{"input": "log_mel", "spec_augment": false, "kernel_size": 3, "stem": "deep", "eps": 1e-08, "gradient_noise": 0.3, "ema_decay": 0.995, "warmup_steps": 2100}
Rows from block 6, named by matrix and row number. Each number is 128 + 24 x the weight over its row's rms, rounded and kept within 0 to 255. All counts start at 0. Numbers have three digits each. After the name is the row's rms in percent of the matrix's.
# convs0: first depthwise 3x3 conv (model.blocks.6.convs.0.weight, 256x1x3x3), a 3x3 kernel
convs0.0 131:118100107130102139152152172
convs0.1 085:105165151113148108120119168
convs0.2 093:117093120163104153108107105
convs0.3 074:154108141100114115151175118
convs0.4 113:101111124103112095158095114
convs0.5 069:141144127108186139148147121
convs0.6 103:131143121101095150135150083
convs0.7 079:116122085112104115168121107
convs0.8 133:074115148141135148152108137
convs0.9 080:144111139120183116144156115
convs0.10 088:131124111120119143116072164
convs0.11 078:125103100110140089105096115
convs0.12 082:117135092094116105166148135
convs0.13 068:154121156086104129092137134
convs0.14 068:124153108126077147144099137
convs0.15 144:104124157151128097137169151
convs0.16 073:113149140118142135181143159
convs0.17 114:172162142153153135110131144
convs0.18 129:120121147107154141097086154
convs0.19 092:133118133145136119193113141
convs0.20 071:135100131095144167152128097
convs0.21 108:137088122097138169138152135
convs0.22 058:170145106138137088157121126
convs0.23 088:120151134142136167150087103
convs0.24 087:099114084146128165135141145
convs0.25 091:117091138127143108086094118
convs0.26 097:119110088153172113114114135
convs0.27 061:134163134133171132122090105
convs0.28 141:171164149138151144121106141
convs0.29 070:163076133122134155131110119
convs0.30 066:158125111094099143104161136
convs0.31 101:130105152137118077122103152
convs0.32 065:173147135149134126116090101
convs0.33 154:147105111076105151136136119
convs0.34 090:101097138116123075126146136
convs0.35 115:105101173116152130120113098
convs0.36 089:114111130077121140120096156
convs0.37 100:113169159109123155155114112
convs0.38 078:135166129109132097121125080
convs0.39 081:152181143115141146099130118
convs0.40 149:115132139091131186115127133
convs0.41 135:142105135088136159098100129
convs0.42 102:137089079127099129111134129
convs0.43 068:143139086143116146172108137
convs0.44 079:132109096164129091137095128
convs0.45 111:151137120163127080124106150
convs0.46 065:125129114180161146128157135
convs0.47 152:150126136134104123161157173
convs0.48 080:155125170127169146142118148
convs0.49 101:125140103103109108119110179
convs0.50 123:104133143131172163150137152
convs0.51 151:109142135090132177105119135
convs0.52 085:128096108155160145113110093
convs0.53 104:126131128181143127098124163
convs0.54 099:092110142118126135180143144
convs0.55 058:132155112171170143135143136
convs0.56 102:170175124107139135134139107
convs0.57 100:117152160122134117130091084
convs0.58 107:090124164089114119138139150
convs0.59 071:146084104122165114154129132
convs0.60 111:136164108149163147112108101
convs0.61 118:128139150096140133155166162
convs0.62 097:148121077113109110152104118
convs0.63 076:103121142146098160132160095
convs0.64 118:144125114161137100146124079
convs0.65 109:153118129103150135115087090
convs0.66 073:146122102143146145172164139
convs0.67 086:154144119138082122165133106
convs0.68 119:126106162087119158143127153
convs0.69 106:105142137070124148130118150
convs0.70 114:129114114178169129125109112
convs0.71 075:134161144139107126184139125
convs0.72 084:109121099174109092132134116
convs0.73 104:148112127101151111139181118
convs0.74 068:119134151136121167083113103
convs0.75 064:145104117110118146167172135
convs0.76 083:114148127131136098115167084
convs0.77 095:143135105136144087130081117
convs0.78 081:142149150116085109165143136
convs0.79 127:145093081151135098126123133
convs0.80 130:114166151112105148099097127
convs0.81 113:129167110176102124145137135
convs0.82 097:142133094171154114136099117
convs0.83 138:124119110082133166097141124
convs0.84 092:150109126116141077108110102
convs0.85 118:104148143095151168121131101
convs0.86 069:097126169123137154144089126
convs0.87 132:136135164148142160145171130
convs0.88 136:124111131133106072123117095
convs0.89 109:105098073139131119111126111
convs0.90 060:125139168140131090097098131
convs0.91 098:138109116122174106145107164
convs0.92 094:092126096129141082122135106
convs0.93 104:139106097150141147123078122
convs0.94 095:156081136132105160120131107
convs0.95 108:146091132153128096167112128
convs0.96 100:097094095152162139128127139
convs0.97 092:162127126076143141106149133
convs0.98 090:089143153086103135111131137
convs0.99 148:077117161116120135130119161
convs0.100 090:163114098148145119117117171
convs0.101 094:099114118122133147093157168
convs0.102 075:178162111121100119128118114
convs0.103 090:167090129127122132132090101
convs0.104 046:100139152166122147110096106
convs0.105 081:121147148072112118137156125
convs0.106 123:075122132125131147121158097
convs0.107 086:110078127101137103150146141
convs0.108 052:130118115186135115094137121
convs0.109 095:134084100119117131155156103
convs0.110 134:126098110084099107117140149
convs0.111 061:080110107121128099146149106
convs0.112 101:131102157152077116129126148
convs0.113 106:096119140139170128111129170
convs0.114 102:139127138149126142073114161
convs0.115 067:161113087153165138127121120
convs0.116 096:101082092107113127112118132
convs0.117 167:102128136100129159137147175
convs0.118 136:177145159128132112113107103
convs0.119 096:149159099176109125136136115
convs0.120 143:085123109111148114160161130
convs0.121 094:134145130165096108094156118
convs0.122 116:111118171100128160125095123
convs0.123 118:126151141146099083126157108
convs0.124 085:095105087123142105155148132
convs0.125 120:138110085097100119149129152
convs0.126 119:103154169117132134158128095
convs0.127 119:132162111178113102140117124
convs0.128 059:164119111116087143163120139
convs0.129 091:119153143091120164105158136
convs0.130 068:110115146147133104096080134
convs0.131 113:142138153120122120133097072
convs0.132 086:141136100082143157112143150
convs0.133 073:115097112152145174105147129
convs0.134 111:114113121129154146078097140
convs0.135 138:134146156082113135098103115
convs0.136 120:167120108083122144123108150
convs0.137 082:136165125103114149117174145
convs0.138 096:142182127144130143126135090
convs0.139 142:145127113160138083120103099
convs0.140 145:179155159144110133116128143
convs0.141 093:109114091147117136113178126
convs0.142 126:113167154113110134147164104
convs0.143 094:139136121148151169144167151
convs0.144 132:130118139167175140152148138
convs0.145 092:119095125138120102173101108
convs0.146 093:180143140148128129146111161
convs0.147 079:104145104091086126148129114
convs0.148 081:152117118133145153136074151
convs0.149 099:122142145160084110130155153
convs0.150 107:149094165138121090120138105
convs0.151 075:142158150097156123120166145
convs0.152 099:125168126106149142083122147
convs0.153 088:122082108112161109132129158
convs0.154 071:186125136131125128148131165
convs0.155 082:157120157160125127083138146
convs0.156 083:101109091106149118162151132
convs0.157 086:149100152091112150158141112
convs0.158 128:150117100119131124160168095
convs0.159 055:136096122130114125081090115
convs0.160 080:121140122154110116132126066
convs0.161 166:116148116080098111148114107
convs0.162 090:122153143086147108140104096
convs0.163 097:176137132163128148145115102
convs0.164 114:144106081113141124147119090
convs0.165 099:122155147121073116136149109
convs0.166 073:124172130140125119153112175
convs0.167 058:112137152187133106117138134
convs0.168 084:077156143144141143118100127
convs0.169 075:146162096107145131086135140
convs0.170 100:159157157172147120118122121
convs0.171 096:161131124087135099130120165
convs0.172 104:175092101133111140136138147
convs0.173 090:109106092117120105144127083
convs0.174 075:174130109090103131113112141
convs0.175 129:150136153176123133094118110
convs0.176 121:121124133103093092123147167
convs0.177 091:116183168127137126118128143
convs0.178 062:116091101099110126086128132
convs0.179 065:142133099131117096095104164
convs0.180 149:153143140146128120096099085
convs0.181 062:135110123133103169153170131
convs0.182 079:102121154113137145151100085
convs0.183 127:136113108148120111126131189
convs0.184 119:123166115125153176107122141
convs0.185 080:114094077130146127129119100
convs0.186 115:133111176161139154134120103
convs0.187 145:108100092140132116175138138
convs0.188 058:156159106128140112119104172
convs0.189 075:119184137114118125116144094
convs0.190 083:132133121149190121125114104
convs0.191 112:094081132159101129132137123
convs0.192 105:142131171092110126103144152
convs0.193 090:110123160080121094127142124
convs0.194 061:168110135159115124141171137
convs0.195 071:102155112131130105112091090
convs0.196 122:136091132161129134153168145
convs0.197 065:148125178152100145139121108
convs0.198 086:118130130078111090154139126
convs0.199 099:129090149109121102110157160
convs0.200 086:143113171103154140148106104
convs0.201 100:097123127121106135086155161
convs0.202 096:118097150088122134166134151
convs0.203 069:134104109147152096174132116
convs0.204 069:140151187132111127103138120
convs0.205 065:143102101124167159132109154
convs0.206 071:169117115137086096135142117
convs0.207 094:109146153125119074157123123
convs0.208 094:112078142168138142115133138
convs0.209 079:109160111106081132133102119
convs0.210 076:116093124148161120142105089
convs0.211 074:178138116129143107109154156
convs0.212 075:122157131117136157127075108
convs0.213 070:155114117108167126120114083
convs0.214 110:131157076152137137135141101
convs0.215 122:125154108145124091133176136
convs0.216 102:105157172131124120113096105
convs0.217 092:117124139088094103163129111
convs0.218 084:111117121158108090099098143
convs0.219 107:130135145154128161182119117
convs0.220 114:105110170103131148139121091
convs0.221 138:089133167140136156136147154
convs0.222 090:128147103140105162108147088
convs0.223 131:119132099108107136100178141
convs0.224 105:139087145092113158108126143
convs0.225 109:097151145106132124084124098
convs0.226 115:163132175122144130162135141
convs0.227 116:103174114145161121151145133
convs0.228 106:181161124129146129130146153
convs0.229 099:111126119106086084104131123
convs0.230 090:143124118158106110183132115
convs0.231 093:119162141092157144134115163
convs0.232 100:133103130069148139140118145
convs0.233 083:124145161178100129137129148
convs0.234 130:140157102117145121074141122
convs0.235 106:135121120131138136170173161
convs0.236 097:127156167130123137088106101
convs0.237 083:120148085095087126125118135
convs0.238 070:139118122148103083153119095
convs0.239 155:147112093113085135117115158
convs0.240 055:144142129162079133141142156
convs0.241 132:093124157094127106111163133
convs0.242 081:129167141144134174098133115
convs0.243 083:122126127118081084106149128
convs0.244 063:093108095113146149116157150
convs0.245 149:112095133149141087106112155
convs0.246 106:093115128169122120151120091
convs0.247 112:158135096088108141145108109
convs0.248 086:102158147125171136106111104
convs0.249 121:140140141092124132079127160
convs0.250 101:160130165077133139126126121
convs0.251 086:154148137072120103124116136
convs0.252 108:117120143133114149166180129
convs0.253 073:125111084124137109135150084
convs0.254 069:103112102129117185118137134
convs0.255 091:159151110128106101142101094